From a checkpoint of a small sound classifier: arch quartznet.
Rows from block 6, named by matrix and row number. Rows with one number belong to one channel. Each number is 128 + 24 x the weight over its row's rms, rounded and kept within 0 to 255. All counts start at 0. Numbers have three digits each. After the name is the row's rms in percent of the matrix's.
# convs1: first pointwise conv (model.blocks.6.convs.1.weight, 144x144x1), inputs 0-143
# convs3: second pointwise conv (model.blocks.6.convs.3.weight, 144x144x1, transposed), outputs 0-143
convs1.50 112:131133123125146134086119140113140124124111077098149138113134107149135134092129096117117117150117165150133120111119139139141124107092154134127139131065142162138091097144142137135077119097123153129062138113129156117174107191138146129134117135131194157084160118118127101042146134131127130144120147148130150123120115158141175129112186113108109152114135138144145101106129093136136137104183155121123130124150132101163108138091118098111135
convs1.51 113:162121136140089133143136137117134135160103149091105112114151100146158130163120159148111103146129126155139133146096146112169108116157134138111112081126124115127150129106137107092088141106146147097089149132118179100148130107143152185139163126146103140107113149118118187106136086132156111106159120135119124139135088144081104108123146143154193158112114108150126161113098099161116071174096113136169145122153124115132089135089119142125119
convs1.52 102:143094130121125071110130137135138167149111125152115146123138146124092105154153141116130094116131145126114121117121125111132142172074096117102107145157140078108158144146126136158128118104136142140139140120211132131173121126093113124118108129108089095101125166127152128099113118139135125104166147130106111130183120126135168096129057151124160132126114124146084099135173134100150143130126116107094105165145166114112120143172170149165158
convs1.53 087:085101101096098179134123112116127112125136186144122128141152094124168109139139165108104101103117141161091117122155078159133091128088145122133103122144104124109130144130172143189140130103115147110131147166106156126138111122082162131120118127153116117160120060134097121124130120172107144138139112124108111084111178130126133111149125131124114180151114118093096121176130115100112158144105117142135143093152145086122132155109161112143126
convs1.54 095:123062122139148107154124116162140122152170164127128142092094162144135111136130146155109098148091096101165139123118121118156146137125122143124166048150140113132184191115142127135174113135124121106126115159120115110132123072085142116098122130140128140142161140115125147117151148139183115111162072112132074148130150125150141124095110145097158132116079125149094111139094153101122117107134138117128161113128124098113119141129135143141106
convs1.55 091:121159138149173172110137161121126124148115094128111150108141138152116152126146135153107104144136104124141122157134147103176139123136117132130148091088139127110102118079114115110177153136126123148156139090129106138150124113163135107133099083175119109137165095101135137113089116098158103123083137130126110141129111125147124166162151165133163167099091136140116105132148147157163132129117090187119146168122140150139147199147156097122173
convs1.58 123:161160131138147150106160130130114150138120115094134137129165133103142131118112144177114144168121118118137115071172144123117075175142152125130142159131143157111112109137112086158126159136118126128201122142150154117110164193154120132131111103144117114124118164093161126137118093103127150122154120140152124125101150157164164135143117124166165097118111129111153123092144142115133173149138136120066152120133120196134148149109093130113106
convs1.59 092:102149147178126127102107148103130233159140105193126154074154112128145142133095125117139150107122114149097137140107138121115159144121138131200139117163148144121139130144109140164145109122134129102133120118135133145115103144132144109134120133106115122121174157127099083133087124082124109112130132113101150124139172149094155108155107162169100151138125126150098117124167129135097132158102115091144144131124097154149145117098127137144096
convs1.60 127:141116154142148157150074175135152124154126143109123159133080122120139132098096104134113087142110142156137138109113121089136100137151153098126145117133119076123131150114122135105107133134143126119095141170128138130060159117095159151099155122158170144115157158101049133101087120105126106134093173187126160166116119132106156154185119096129146123126131125141118132141124122131127112153154119126101142128180137120122118149120124148106151
convs1.61 101:094113100152128153099143078120124132111095125111145144094119187146110144152154121165158119151126087120135111103107150135097118129108158165104143135156134138103113133141126159102097126139125125131149082137101144167161139081103118160135133137172088110172139113140111146118109130114149097140134087150123160152146109135153123143111143137151112148095115104185156140113130094152081148106188118121132122093110162143100143158093139078120146
convs1.63 099:139154154115136139158110104157156114124133095123182137179160160134155138127149110126104139123129136116153086110133156129098098091152125139164134097126147149098141143145118071139143158140103138135101152125124113126111092161071094094121116153141080123161078123175144145086138098125146144161107080122076115148121142123072146152150121138124142174157113109116122126109152130116124135113124114116138100152120132134076143165136139120172116
convs1.64 116:069149168101115111118122165129105110099132138139119155116105154133133102149140114143095125103122114131102112119140153071143148120136165131163130106145143120120129132122136089149132132136163122130116122113103116091169125135146123090131186165138168115142132151144126104084124135120176154107148107130146152094119136123096148125174152117115087107109137118149118152141086165118086124138228126153089097117162148132141157148153133152127105
convs1.65 098:120125122141148141143132151119121123146128149107107082112140110123114142147110128133144151153131134111132103141165106125111141084145110134096145124171132115131160105161150106105139162117149109173169148119121101152174142176143112148116117161144166109155150163105117151129140108135159138114141145141081154124152138119085065109103148139097124104112161130117143153145130146167137130154023126124123172105160123147119172144113142172107135
convs1.66 100:116133070112138131143108103100152091203177111152135125113130128119130175123104087161101099123127114138110105136139200117145141105121122117133123122137160156099123106178126131073137152113158142120117123160139137165088155120142155156090154119144114120140113154121155168096156142091126102148125085143152109111130129151128154127181146134150135099161107127086154130084128146146121123088103121141146152158135121129093120124126123137111154
convs1.67 100:108155129118115165156162139176127129120130094114140125137080131140152128135132150100129123091196118089127158136155133153141179130122129125137123155132106122112136127080107122149094167133087129113136106163065138117136138132105197093126114106111114130140095126109132128130166123107140087177092127120154199130098170114079152111117135122120136112120123105175126151139138141139096162095132134118109114133126134099151162131113125111114096
convs1.68 101:128137110152164107140095054139131140085107112142107124137147128137151104157094123146108154158104146161071113144098087156116156145148194117148108108122157113140179119126089126112144148142127141144164100091158142130153131130111148149118108156110130109078155144163110173100100120132137137147144134175130122131148138122169124103137120142124120137093099124149137129131110093161170135126168158146125111110166111149130143134068152135113120
convs1.69 091:135132083092121123125060107129174148100132102124146164113129106122125094119166168186100117108112108150106128130137150099103095118108117119136107139092155153138113111128129147121086106212126100130129149118138140126166153100125121143137114141126114128096176117164098144102131147152153107122071160131156104135096123119148112146135164121096114141140145096173095125137123093122116143126115121115147102112143134124121162112157135091154183
convs1.70 098:118206138152112115119088111115155110112106105143141160056186107108135110155134171105061135098161181128099112098170137121128145161118091146153125092140125120167106148197126096091172122127120140109121157110127118166150135139127147127110123117165112104136092121120134131129138137121112122138120154124102143084112112143095118153108078147110118133152101117105153142132114154135132126149143121145149129138130139124140163116121116122137105
convs1.72 111:125129142121151142115111130164139140109095120130138145121123113098090087102117114116107121114158096103138122139124137119167126152165127078108110154103124147123172137118120133130092124159127146125144115153089163140117183114134127121141107098155167126114168139114093122114128126157067105153135096188111083094153140132176161090152121137134144132105119121131128136124130130169097147170205129118133121097079129102148180138107121156117128
convs1.73 098:116136135149107139123140160124143129137094122132117158110098098082156146176107141108077132104139104102134144148111145075135104115115142146156097100135132068156110076119142132137104175119101126137125074123126119170094092164099106134138128134126150134127104106083117144166144125112136100098121160125143073140125078158153084103122113130112126158089161149134147132084141140128155128136146135157149127147103153143135123098148110124104075
convs1.76 102:129148163130163094114077113104115122119082113113130115169140122115156107151128167148132108132131101135091145153133112062145129117168112132121153167093170122100100137165185184144133152126111163132149133149119123109115166161141081089115106099149127151110157121136105145125139126107128145118152139149096201120133192156101142135113135122149105147101170119163134144132124147145123111162129116100135159124144127138135123130165137122136111
convs1.78 107:139148114149121153140122124114109100110107149073087110094079167136118157140102148137079097161101134075161187172161118109135141125144137147126156134106158127124127099135151119105108153165140116140131158102137171128109100194170134134104083085105119164121110110104105165120147108155150111085144108109167103115132103126133137155142122125116140123144110133106140142148114156117131140132129135152170136116114085141123151089128095109143125
convs1.79 094:118093141168109096097116122110187114133128123111117113097110140153141139143167131131102147146111140160156175153086095147145117107172139083127137177129158157161132142133138093102097124125112148128121131134138117150145103139117127147122136121112114124144142172098154118168132122128130131080154133080168097126133114141116096125086149130127137136126129133113143158152129136212113085101119119190130093177136178161113119110132149120142125
convs1.80 101:145067137108120096125137132110142129135125114088140131178125159128143129147089103112166113073152140122073107138138138133106157139164117116129090081116136142102121163136113117131131094145126117089158104144104133119118079108145103154124123122155120122082130084139109141153136145111143108068084110129152169122131141071143092119106173121116123129090100122146154144121129136123091146128130103128172142109095136156179133133100162099126112
convs1.81 103:131111098133112142139142115129118102111151094181098156106138150080134102165122093139113139156091158131125105099061126114151166141160098121095142115128139143145099168128102157146142136123128141116135135154113073155078138131134125134100130096119104130140145163096074144164136128145127151133108166126109123118194160126146139123094138139124116162128098120159141152159103086095095120092123128118101135100093135081148127131127127124097094
convs1.82 103:078116130124099141104133106091144152121127124115126112167184120150146119146167158122123106166120124163093126103093152119134123117139114116144164151116138125157122119117109115136077129170116138108135125119104114128143148138144134099069118140134177084104120133148114121162137099128154142137139149130145036124138088108144112105128118119157134115097073116122131163167119130120130128151115121112090116157144165105134121125126173208135123
convs1.83 106:155115132146172138099126172120148156090102098152119166138117125128157135129129147115142132128108154100139138135101147143124141168130106111116124118087115080151139110164113149091082117135161146103072108140123134181169121105113145148163166119093171128120131141147146117089128102128129120127137115121101154162097118059076120120164163120138169127116079158154129133140136120189109115131125132158102131143088124126146136163145148112131142
convs1.84 116:146124126112105183128167141109163140156125119101125149134087126139122157166131090113125110125107134131153113105143096115151095163162123091131151161154118141103117125173117107112123155126138128140098131153105149158145117102129149134108139107159085141149118115113151131168149130111160124123176148110135174095095178168114130140162108125069104080117168110112118129163139188145129132175154143123075148177130139124114134131130119155118129
convs1.85 102:116129153115092109138163119132134134130123154127107144121109118111144121181102163126158161148106091137129145114106170113118140101166106148100125159146147126077148106125144112120155160134145135129108134163065122131120104118138145138122095100138134160117118080142112157118120102123103120128133118139123060198162114112123119111119105153102090149148107128137098115120111166161175116166136068112102132127058159134118131145158119149152123
convs1.86 094:145130098073085134104117159109142129137099164134182163129146124113128180130162137133156124144114103141140131137129143141135155144163113102124109138127141147089081169081128087155117177120068119099137123170152084159129132104100092132128154154132123136165147125145131159128153091103146108116096116119103123127148168131124113154132144065153118163106095122101115121137139135141138119125124127132130130099133154082144154130112130155087176
convs1.88 100:109164148143133097120198132093103138120136121112159133091158150183088069138134111116127130131151141142149122142129146104111136142145157124152120126178110145124130147110156146169141123111111117147137142150140132141139149125113137115081113154129149139069087130136188126121115121174130207163152150114118105124140126114136160142116126118149156119133123090141137122112105140163085104143115181148159102143172093142103140138127121141157114
convs1.89 116:107100147146120120118120132187167112099112105152124129132117126149131120067142131130147106179109137127103139118122118147138104130137125167080112071049132068126134152123138170111167159106137154157160165105128134138118096164165166091164117114138128144145144109121126119123141120128102111129138110102126128207087136135130147135146094143139111143181106126140117133162136120118147130143099127099108116163134112133140142098090123131146115
convs1.92 091:127128168136110127139125171158143149107083109155094115168147094091175117123106155138080082142170128132122091146134077098127146173133152133156134162110116156152180103105099118129128107161141120122101143133143131119080142163119098117103142124127103131096098153111129120164116099091129134123151119138116110175107114111154126165116122139161121161141139101126160106155155134132077081121131127119121112152134150098124121115120167104175146
convs1.94 104:135166114112090133150119177156092148115088150133138089103124116134117122108146092125151141142127125199145145145115150147145125130153129167087137107116152170127096119159112049090113131133128172129147141130128097155095118152118121068165113123180120126105114178159144140120129129124109128124094127150120176103117092152105144119116120122113142155155129079127124109109141115106143115144119125168135109106168179113139121127136146144154135
convs1.96 092:141117081085091132129142139149162154120103139142126141102093131105163120115142150101152163198097126153156128162117142104101115161140128116128097126123138107113148128113165131143132094109167105111177141162112094082120093138066117121120117159102127102129129121088152110172100099106115113132131124126133135087127137112148107075112099147166113170160105084124142131135129121108156102119163099137147116103103087136137143165143111137143145
convs1.97 121:074158166141131134094073174128134107107139147124144111141103148140137090195119107115122123152139103187128148166137177098119137150147122133137117168118117145160132158156118099110112144140124127120116195111160162156119115169129101090139130140126099131147147129145138158127099137122114069098168134147119139104125117162110131128116121180123150139126104111178086140108152114131113138109106126122144087125116114133081136151102138123156119
convs1.100 097:147124139127179143106128141130146138114127106077139145117113110125141121120108069175099100138136128078133116108107183121106159123119147107133113127128162145126113131145117164145142153151131156130160096139153110118098147123185107101168128134092091141133125119081150158111131114172153149132134118119138152116126153138135086133134144138166114121139150117129090161128120089123152105117127166066097121124168161127114125076157064125105096
convs1.102 107:094122096136132153130174109152147127104104108157109103137106110125153107149144145117108152106117176117158178146136136097127099154126118159098170092111116123114144190152101131137142122125125093146157153142162085137145159136149144103083106100135116106084132127171195161091152108121114123153134136114109113156147161134101126151116105099183119114092116148115126139085107128146114146103190136100121108114122144126123133136118104127135165
convs1.103 123:143164139119112114125162106073109149110134136119095082147123106118105136145132148122120108115126146144127132166126141181117143191123127122160110158103120169147148111124113126137099160133132121121094122112113087076133124160120148114089155135174089148144112102106181150180152123141168106150113105153101120170090114124151118118167122141096108131141134081131163143147149131100108073140111130125110145134130171111139134111166115120178122
convs1.104 093:128133101129119129172132108115098092097130171152161127143111085132128167114140176118114122130151130074101125122094157070161118106136158127091111120148136082141137071172157111135090099136099135111134132116132135136120105132134104145136090102124166117146151144142128124144109111157127151133123117146152131143134112129159103172145176124110121128118116084097131141174070146173189129099120144161112139095110132123144145166118125139105113
convs1.105 103:137126098108092123135139111110112149168160114129112129119107099157117128108145138086133158079126135146130142131127088135113112131077148132074152127115117112137140113121120134133083137121131135158088128159147148089135116109161038139104103135103082145085119137090158128160105084087141113097152085118110126155096128138123146152139128174138107150139124157113064073128123152116143132103148110155121143123149140124109145167138132121142151
convs1.106 097:141120113153138121117144122113147109142147115135124120165116116108156149120142135096129130140122127086123141155095099103117123074117106108116143084154157129182144140162141161149113091077101120137062118128114108221105142138131176085141132094126128143144112097141129150114098126131139144116129113119136169099091145122150124139147102140128156139171123134124120124121157145138184175137119127144163127177120140128055143141121144135131121
convs1.108 094:113128159111129100164094128129108146095109132097124132073120142093106120128139118121132092114188149134133176129177153121119131157156119124147125168130097094127159153139099099127145165119167132119173126110120075150081124129118140094126123132125102153164084124130140113108122134121138103150114129096125122163151156136164090108186112128164116102107117157125101110153151134128130141127159127093170122157091166112122163182129113108144148
convs1.109 115:103127089115083127128174105129137123110139105145103199128128123137147157098112113116138108129155135118119084148130080121109103100128127120104140125079115109132147136124134120140109127152147106163100134112167134109085129123158146117130184130088135132154131133110129159166127153132072131143166108125147151122167135172130123148160101127169138134145134130114142154156117123118126158123061144143162181134133171177108163159100115138170130
convs1.111 093:114115158119171171120143184155110134173084107077109091117112135133135181129088163122131136105120140129136154123143107115144101135097125126139125072129106141119134116116113120143095105116117141164115117120136131090172136125112146164128114136159119070142130136169117113156113107139120080135098171159130093108129103130139147121090124172128116127102169170132182089097091121134114137113112138137135146172131141153126125114098167110116098
convs1.112 096:152092124133108142143129128104162122169132113098161073146109153148105096152132109114143130155166132135164161142108122110130111134100139088153139182144148106118159099122142138148175096143131150118128093108126116177119110122133114182126106139117140138147120116130118157127150076132144129183141110121115134131132110122088073126136091140121124160156079141135130143143089144105136161132108157102091145112103097153140071121164178158125141
convs1.113 093:166109138119122150123124126137154173103145116156134163139133090106139122153085110120135121163151139142169157129113124148123173154127081137101130161132161147191159129116123131144128108102165119117151128168109153115087154170104099126144152105118127090115116143137137093132150129150133114174169129162149133126076122126147129103100064160102138125179121128125124136121117136104093105142170143111119149128169172102140151139144161134110173
convs3.50 099:098124166146170125154163098175112106105102134104114123156116118106143132091092116105143152131150099113098106122134118126138113111102104104157153114146133135133145094115123084140147124111150157116127136126105165170113119132112140133116125158134084156064152126120151144122114128135130087102088152158145101108115188171125131100136107134143184146121099096142096150186124140096115147078152131099164153135092118166121152136144103139111147
convs3.51 103:134154130150103165159111171111128136116151127138116115144129154163117114093159111162204142117097128169137145104108133133156095137108116112114126155111129113168171106104099106154108123089134148121136132106135145130112104107123095140100157112181149126160119178129122167122120162125124126173140176171080091155124119113142095146142152129107091142099119153177122121141150139123182117158134131129136099144125130110186144128141109106113137
convs3.52 094:136145124117138186140064116124166134152153186123100165119126113125115119060142154150102118124152099146174137130158146171143125150130149156109125162128114125166108155113152121128189135130110153165078154114072102128144155146168164129115117127105127146164108164140132135120127086145122127159140138122157142134165104123129122148094066140122118114133108114125119152148138128124159160108144125127121112134127147137125156104190127127113132
convs3.53 110:090145123132152090110088157076158122140139122117102094152102166126073101137106144126114149102120130072126129160105150100092100102141114141108147135129127096126149169135111142099121116147113129134095109126160169105119138108118153117166145158132155131129112084133172116158095117113090095114085162122116122144140156139151116123103136092143162118108145091117091079108106155162135114128137123158163147157140126107113094122121175169152140
convs3.54 103:119100110127145120070144123129155134128133144117127159135093111143177158111154131150165107082128133153157116115176110107130094129141129127142121153129123119127147126115099133138074108111116128090140146148194079152137099103123105108096118122144108146079140128123120154128159181155092137174103123126130133167150095098169105172144127131164119138138140107154163156077157146106141103134096158140119126161134135179123125133129107135137169
convs3.55 099:147169105152129099115100117137125140128110129119065111135180122043116099136180094107138129129140163135124173150116139111104114104136111141135139150140126153105141126101108105112186116140127112164153105113119119131170132130152140130101107108155166121158111138131134124118109127119188126120102098157114071145127080168136144108086138121094104138095104116145128106111164151165130146096136125084149127157112139160131132089122122123111126
convs3.58 103:159166090179113130125108127149140115136160136113122100124157093143135155106126182104124105118125118128148173184120137169166163120122125147109149145139135109103153089130094113122133123117123099167109107137112130154134150165159141124159132167110120159161123152167121180131166123093102137100099090129151152118150105125073116103094111162117106143143083114115137125147160109131111107086121142086124109120124100140152118087086138149128100
convs3.59 103:133166165137162143164117134138138098147138154152075128154116107159124138131129118141133115136099087098092092119106169121152146135137127126157110110120113132157116121167140175102102148156135094164076156112105170116102116101129138168120106116119115142135130159121113144120143136152120144129112096155165152133102070124115124089158139143102087154109117120102112174158117117140090121165147171159171110176128092121145139156144124153088122
convs3.60 104:169140109109102081134098141130096103134144156131122160124163124113113141149151122126120140135136097136127120090109167120141110110106120124102144110122086166132134087136121120125135133139125128127130111142114118103120101202138128114138164127134119117116169114120130129087136128133144118126003135163130085116122064060122187147087123145133130146131113115120123130121125145120107087091118092157144127124146139109097128117109140136127125
convs3.61 103:180127134157152142099127137136136119136094132108138142138117142124144120122132163142135150125163116135137151119129112151139142103120183143100147061131099117130145132167125125071149089147102144163157129124149172164128120106169150182158150155115135171168155118158089119153089088135135114126128103125119135159153111116192148139115143120119143137107130177151151153143116110136135120093075095174140112107140103125143136128139111162130170
convs3.63 100:151109146120115169121155131099107153156150125105128140170122153120090112157120116167141127122112197134121123088141134182165130148101116179141125142101121122123116108122121101128160142094196120150128107117142094094184144124154152111112112117108144135111151087129131129120156147092124133100117115118151153094107142140154128118125103131140131166171094127146126105099132140157116149130105186090076147143111121145086139157137126098170120
convs3.64 104:139102117141136121064133153150128119127135135143149158108112147094082142153142112150149164102120131126128147133124121124129203131134152128150154161111144120148123134136133094145101125130113135139115103139128153141097132126126130170154150117137131111162129087103157137206133132119119178111148187138087125134134141127110183154136132079099153138125149136170136136111155121166127154159082090144172100115122101110160143134176142148145159
convs3.65 102:122128106084151163107118130140135180135137116118138121115128135151151138108108102136129142144167102119101087078087160141166075070143142115118145137165148164113119108157140075094147137126144156158116093152123123127175138158106141114083132116087128131092195141148121156139116118122120111129121131138114104097166170126094155118134135154121097163141156143113158151134110171129100134132167129159136112131137102084114133135163120118107121
convs3.66 096:136157124136171111122151128120110148123082124094122128138126106156102122099110118103111108116112130185118140156120124100120177125148143131156112131129094106111116167110131099104102111119103131114102101109138164084109127128133066084134099120110167091115141117159124154114144135097090121126137104116120119138110084094117080126183118089110145091097164121156128095127135097106131124140109108148085072122122120106130153177140080111118094
convs3.67 093:103154134121140150068191104112118111103113117167121125131146135122132128133129105154138143130128125149145143127158127100132151132130177149125073087123149099130116160159155140161086145151149140136120146148112153111173116167139148140131158134141157091135123102123119141144119115132140118122136091156151127116135158120110157129107169151101127110165129156154095095139157099140115153152161115169106152120131124189074150194157146169128096
convs3.68 103:133115138139058122170070136121115162141120097152076109090130095132161119141181123091154126120103124174128125133091172132127138108139121113108146193122157120155114169092129092133148122141123115122140111143124134153135156113102130077161078139093099144140146155118151133109115140119120126154084125098134138128152147134140126132125125158142177158111166135091130111124101082112125113123137152099167159157137153138168146139135139128134141
convs3.69 105:159121127076093166175135158123156161149154124137158096152154116150143124164129100178131141076142154154175159119168098150125148135126141116138103155131116159156090145150157110151120110150099182117145142140162154150161152150122165102132107131163099123154159134145163154170134143155138121129145117157088116116109141108152159157156102107133103116150133160119123133141132161136142135190120103095114152142131131156147121139123129092123118
convs3.70 093:137106118110140140129168112110129150077138107108144099136121122147130120161114146155083154169114157176140145094145110089127117134096134170171106105132074097120127136110106119098084095137129148181119140093119116157110078141125099125092132132134136141101092135109159129098129164145167121104128101127173170100127113119183104105144143093127144103153117118151092147132148124125160115142100105148104116146138115097120143130137144077158158
convs3.72 099:153119124161116166146137124136188106122124105132159102129069096134113132093104111162128112143162165123107160081139082114116171132129106107118139097111145148089118119140124136105127139124136146111130134109117150127166172142137145123157104111095086107128134111082123069113123129127138091111176112154146115130115152134166150138112124102152086081149144143153168134121148105139126080120087114167129106141120136123141147110160065141109126
convs3.73 106:066102082097130152125143122128135112107111139111104108090093090119168138149161140112193141120122139121175096116134119111183120104125147131122131118140119109170110142133131126134155134143151104138133169161168110177171127129100125150123169134087161130117099128131143118144129107118135134112128155138120096069173097126116168171133113119118134083100179135115105127162130099118122102147090148123106141125120125120137139131157137116077102
convs3.76 095:117081134142080159131135109148133121148127122140082138118126142116078129151131133137142197139112141137108148146131120128105163122099102141134138144116150129105125091157116088148095119082108104136111143131086140102095124141125147095152161095102078091209142137135092098113132163152141121104085118128150103179170138112155159157092130112119133135105107162150129147151110089136114089131123146126146131151142106144107142127105157098121122
convs3.78 103:153098132165084146174137115169135159165143140123071145127138147129099130117181117106165117109139158162177143127122112167114151180098142134159108112125141114121144062149126129126144150117150116126132160149159106120096126148140146109149127124171155102153102137126143097136179132105178130154119131178146119150147151185145135130159129128119110131129087117111143099182144135137140135151117125093131141145121117147135139143103144108102084
convs3.79 099:097102105114202141110134124139130107106095129135115138092136094134138152128099120147078189149178118135109146148116119143142141171125109158116128132141121128128090138131152168148177148139132142136117110132108129170129111144121150154118119103162139129096110121079114187100085113137116118150148093114148141151128125140143140153163134151146194123136115135128141153087116152107096131123147105093142160174114136104136184168107126150112121
convs3.80 096:160115101154126113148147171138134144141172135116151142160159139143129110159112137130154131164139091140126157112138168150126130141134135128112183120106154107128134102108141097109168132154136148079137139106113101125152159117145103120111116126147093135146110115174156103093099153162140127152102151129168135109097153108106169157124067127147161115119075141146142160135070138172096141123108090150110129120124151125147149133125068130077137
convs3.81 107:099098136122141090134139117125087133120148131150122111127098176133095138153144111143111150113130159139101146158083116063122165128096114089087151171133087134160146129139133102141139126158121146136139093087106179080173128107133114148092144111135107129104134116144123179109121137165138124093158106170122141156099145143161153104095153140130174159136106114120098125099123129137151117143139101096077158143124120104110117150165118142137112
convs3.82 096:146138117147096072131154153160131170157117136135131159121160158124128142100113144118100114128142147085116077111064164139122114164083119145147153105098126153137109147122153080100128120148150110119154128085157097103105103126125166094141120160124121125131135157121120133097150137136164136129115110132166132122078141112147114128125129135140138149119107134161138087130138140138117063105123116142085151082127126113104092120104140123158052
convs3.83 109:152139153132152140123093185097101107135106119094088114132178124139117118185128123182111101118121123088153137140135108142090093139076110097096142125116126162121100115108124162112166117169093083127110150104122144091140145144149100160145163073113139115141130136087139104132164108144141131145153138115134157141107089115121124120147135086155120130117156138113156110139114170125110065121150130154118145168124141116162153144124145130119102
convs3.84 112:086129169149112108153177152120134166064119171135144152121125101110115116121143110148127139105145121101151112142125105147142155164105141111191081125149148138136104134141133140111120126135142108116120146170137129081088107099125138132136150156150059111127178201096149125121149135109150119109119120171179139148112089153089167103162107144107151132123134104109121136140122087138129159127108131117148112116138109113113112137124102158120117
convs3.85 092:124092087106119123154088095152157168154136128084078121136107128106129144150107163111140051109126118125145149111152126111150142109146118118134135131146116094155111148114126145108113089173105103132153137169130124118131148090147090108120122151117188121134161132170061112160131141129151162131150130109123144102099126113148156136164111168139131140100149096107122139092113130141124146122121133086119117127194165106097123131154144100141130
convs3.86 095:080153152118134141112134188110146074134143160126146132150124084142100107109091132162104124122095110109095150152116095141097155106120133153129138168152124153162090108136126093130144120159163083172157122102103107146142146158145160157123142120137112107187122118133137092132137116134100102145094136090082117139152120106130160131147159170124136120127126134124177102113125120141124132139100130107151202142157123100129111102149123142164127
convs3.88 078:108136102106151102147099117091145122150154134081142135144108094136108124125177132098128080168124108137131123130103131132139134140121138129150122078141134132092101124124093105155094133115142078140104144114142132111131094123175132107088141113158127118205088174152129165153126102157160050129133099090112124124126127136124136145111109140124123136153129086142145134135146153112158102125134167129125092125048124130102117130155113118127140
convs3.89 106:128106100172150095117137119123092133100139167129115115147113143180099176131105124141058051105132132133137137101167163104141096091172086150102109102109123134122122108129125170127131149112136107104140118119109139173133085102154152137118114103138094098079131138149124150147118139117134126146146086145117091149159123145151159148144159115134139125140127097112127161127089158172100130080155140125132159156118135111144127100112131127110132
convs3.92 091:117130085157100155106128146124123127112133149119140132134125122124121150120141109083131093118122097148120174136150116120115113108131126095129094106125058098149130142133131106153127131176154122207135088125138080117149182133185157125099136108151138162104138120111088122150082129155115136129172125111147171111144117112085109133150117142102122093121114122118081105127142106148118100145140115171136146077123112132089122113159090106131152
convs3.94 110:142128111162134117124122137134115132111118080152133100139111126145099211169120148105154173130121090147123118184111141170124098169141107126093120131147080138105136089097109063087127153087157132132068131125133153164139098151105121108116108148120098093123120159131125086126127132134098129122102143107118119142153124088144160110117133139153118119135112119103142135122110127127123112128072087166124151124112119092133114134154101134087148
convs3.96 091:140156142124110128117139142089134122102134147139084127107102110162139146158144117159102149141096121174141109142124087149133139104088114164103126118093138113180170135138142103116135134099160166105118167166100129098131123108079135152134145128143155155148168097101160100111107134156130132144118162086089094135098116109146138101133117149203117162176110140157157160113107149122125159134091128101155121118117136122168159148157126112130128
convs3.97 096:149144126097131138105108131124141108115113102125122106110139147207130160123139114135135147156135164141106128102167132137151126163085109138130163100115134076129159120133115111095159123123138189120177140127180132131110154127144159115109132111166169113108147143157124098123164128121133149149164117126090143119107165098113100181145120113122138147138171105146105124145138102127137157130136186113097153157135106107078153106158149171160122
convs3.100 104:133112147113147099118136139092149129147073111132121139126099106108148050111121121154116117105092109135092111121180153083108120112145165140119110125117123153129064133100148128124078119139095130135125134070161094111143139086108161118169098093106104134127135119113137112136125073105113119104112153131114093099107093108155128118139105141138100130128104122109122107138111149122090121140136071075122109096126143114129110130121076112125154
convs3.102 111:108107120143163112143101130096131130104114153121100140136111165069139145101109109128159132084075147110124110224112121090167122096114098101125116174117123111174120107139124107120122158127141123138136131122115158111111143120103127103142143118127122127145120134109144156130112137117099114108104158128154183143105129120145075137167124135142098085141134159135183157094159130116152090080082101148123115118134157113138112150109118119150117
convs3.103 115:143143117134084121161101113147141129154140102120107141135116108143158134120143106137118144133102090143147119140119146120129096139109143126151124139157101116142100243155133123119131151110108152139135129078078111123106123112108132109144111159155115104075127133135124139134142134111202133092152123120076112113144122111119100112159153108117126091128147109153145133141124167136132127066127094133192119112112122095139097103105144139155093
convs3.104 098:149118131118094079157152141079123114131135118102144085158158127124096089112131069128099172079165118144081149133153118126132145127110158143128125112111100135126140110111119123105120090120087121159167114139173145159128137126113123125122157090119124110105149138108113135152129118109147126123112154133158136145145101114107155135085174160102090081131083159140181123133147130131151128137100103151122140136139116149150127162138079160190132
convs3.105 099:111120151110080144135148115151145107121139094089153127163065110125153150115132135114133132130115116141181079119102107167147132116124111099111153093104105088144162120147128145120135137121099130108166140095080105105117116118113144160126113113135144145129154188116132131140106126135103125137134120128121136077114099120130105139164125114084146166117108104152155087112150105156146089164097118128149108190127132157132106159138114130204137
convs3.106 099:154115158125128099138121128136119110122101135120094138119140136107144134147138176076115140113122119119094143157163088108098115112094109118104119134117179108121116136147114148157115132094131151161130171101101131081171156157147103130116121112160154135135118139141139139157142101135089127136201168101107143115117156099159126103125081122116141087133130116164135108118104170152178137112137074109088145112140137108107119174165090133095109
convs3.108 101:113110105137147117133125128148090131123119114077172122173104153133140108106126159152171183136127174130194102112156156137095121118135143151136175137131148150163115090095140151145128121083093159115130142132126101124147143176112136153093135135149123121080090091134129134162146150149122151132172144146095150151171113139099130160127082152112150108142113127112127137134130116100069161153121131154129114104133151153116128141111084119134146
convs3.109 103:115150116141120148173129139054126109107175149122114148119160150130131148123116101132107116109124079162141148093139157181136078109122143142119128129115136160107137090120137182137089119121132118163134121149131141119157137087141144132113105175161160134115133113185136103162137123145139149107066119114156108134159154083131156133129065128159144146118115125129141136066122087115138114129159117156140102149136116123138162109122162124132133
convs3.111 098:120130131141133102121155140154152108136102173098120158156137119116159138138144149116096116119161115139113135114159113104165103125099135160134164127116115158143131173127136118149158118138124123118139130107165149106112118116154101088154144076161116163133183130153139104131132114132093127080118086132144124122156087126073148164165120161088115103066162112134156123106114151152123121079057135120106129169116148138110134138101109099109111
convs3.112 098:108066084107153125109136130133121151088091116149150150116133119132126116117126161111107173154087158123151138128157100161143066094130128141158159157183151111155145103132134131135142116132139106112118145105131120160124117138128173137094144098118131171142081122103140118151100089132117115153141150088124092172123139111097126121164165141146123093117133136144118147121082120174159119115119119137168153121124172150105125094155147143075129
convs3.113 103:139120090139145158116101151091104115117138129117094083120085172108130150138122117142106127171107129169108136148148120103102150166112125139103119125138088104120094131130153134128133128132073138154126128116137089159139160147126124079180115120091130156101151123142123110127082154090127112126133122175128119132126143146132210176125093137134144129132151108138105153122182090172153120087164113117136096147121144118093109169125131136109132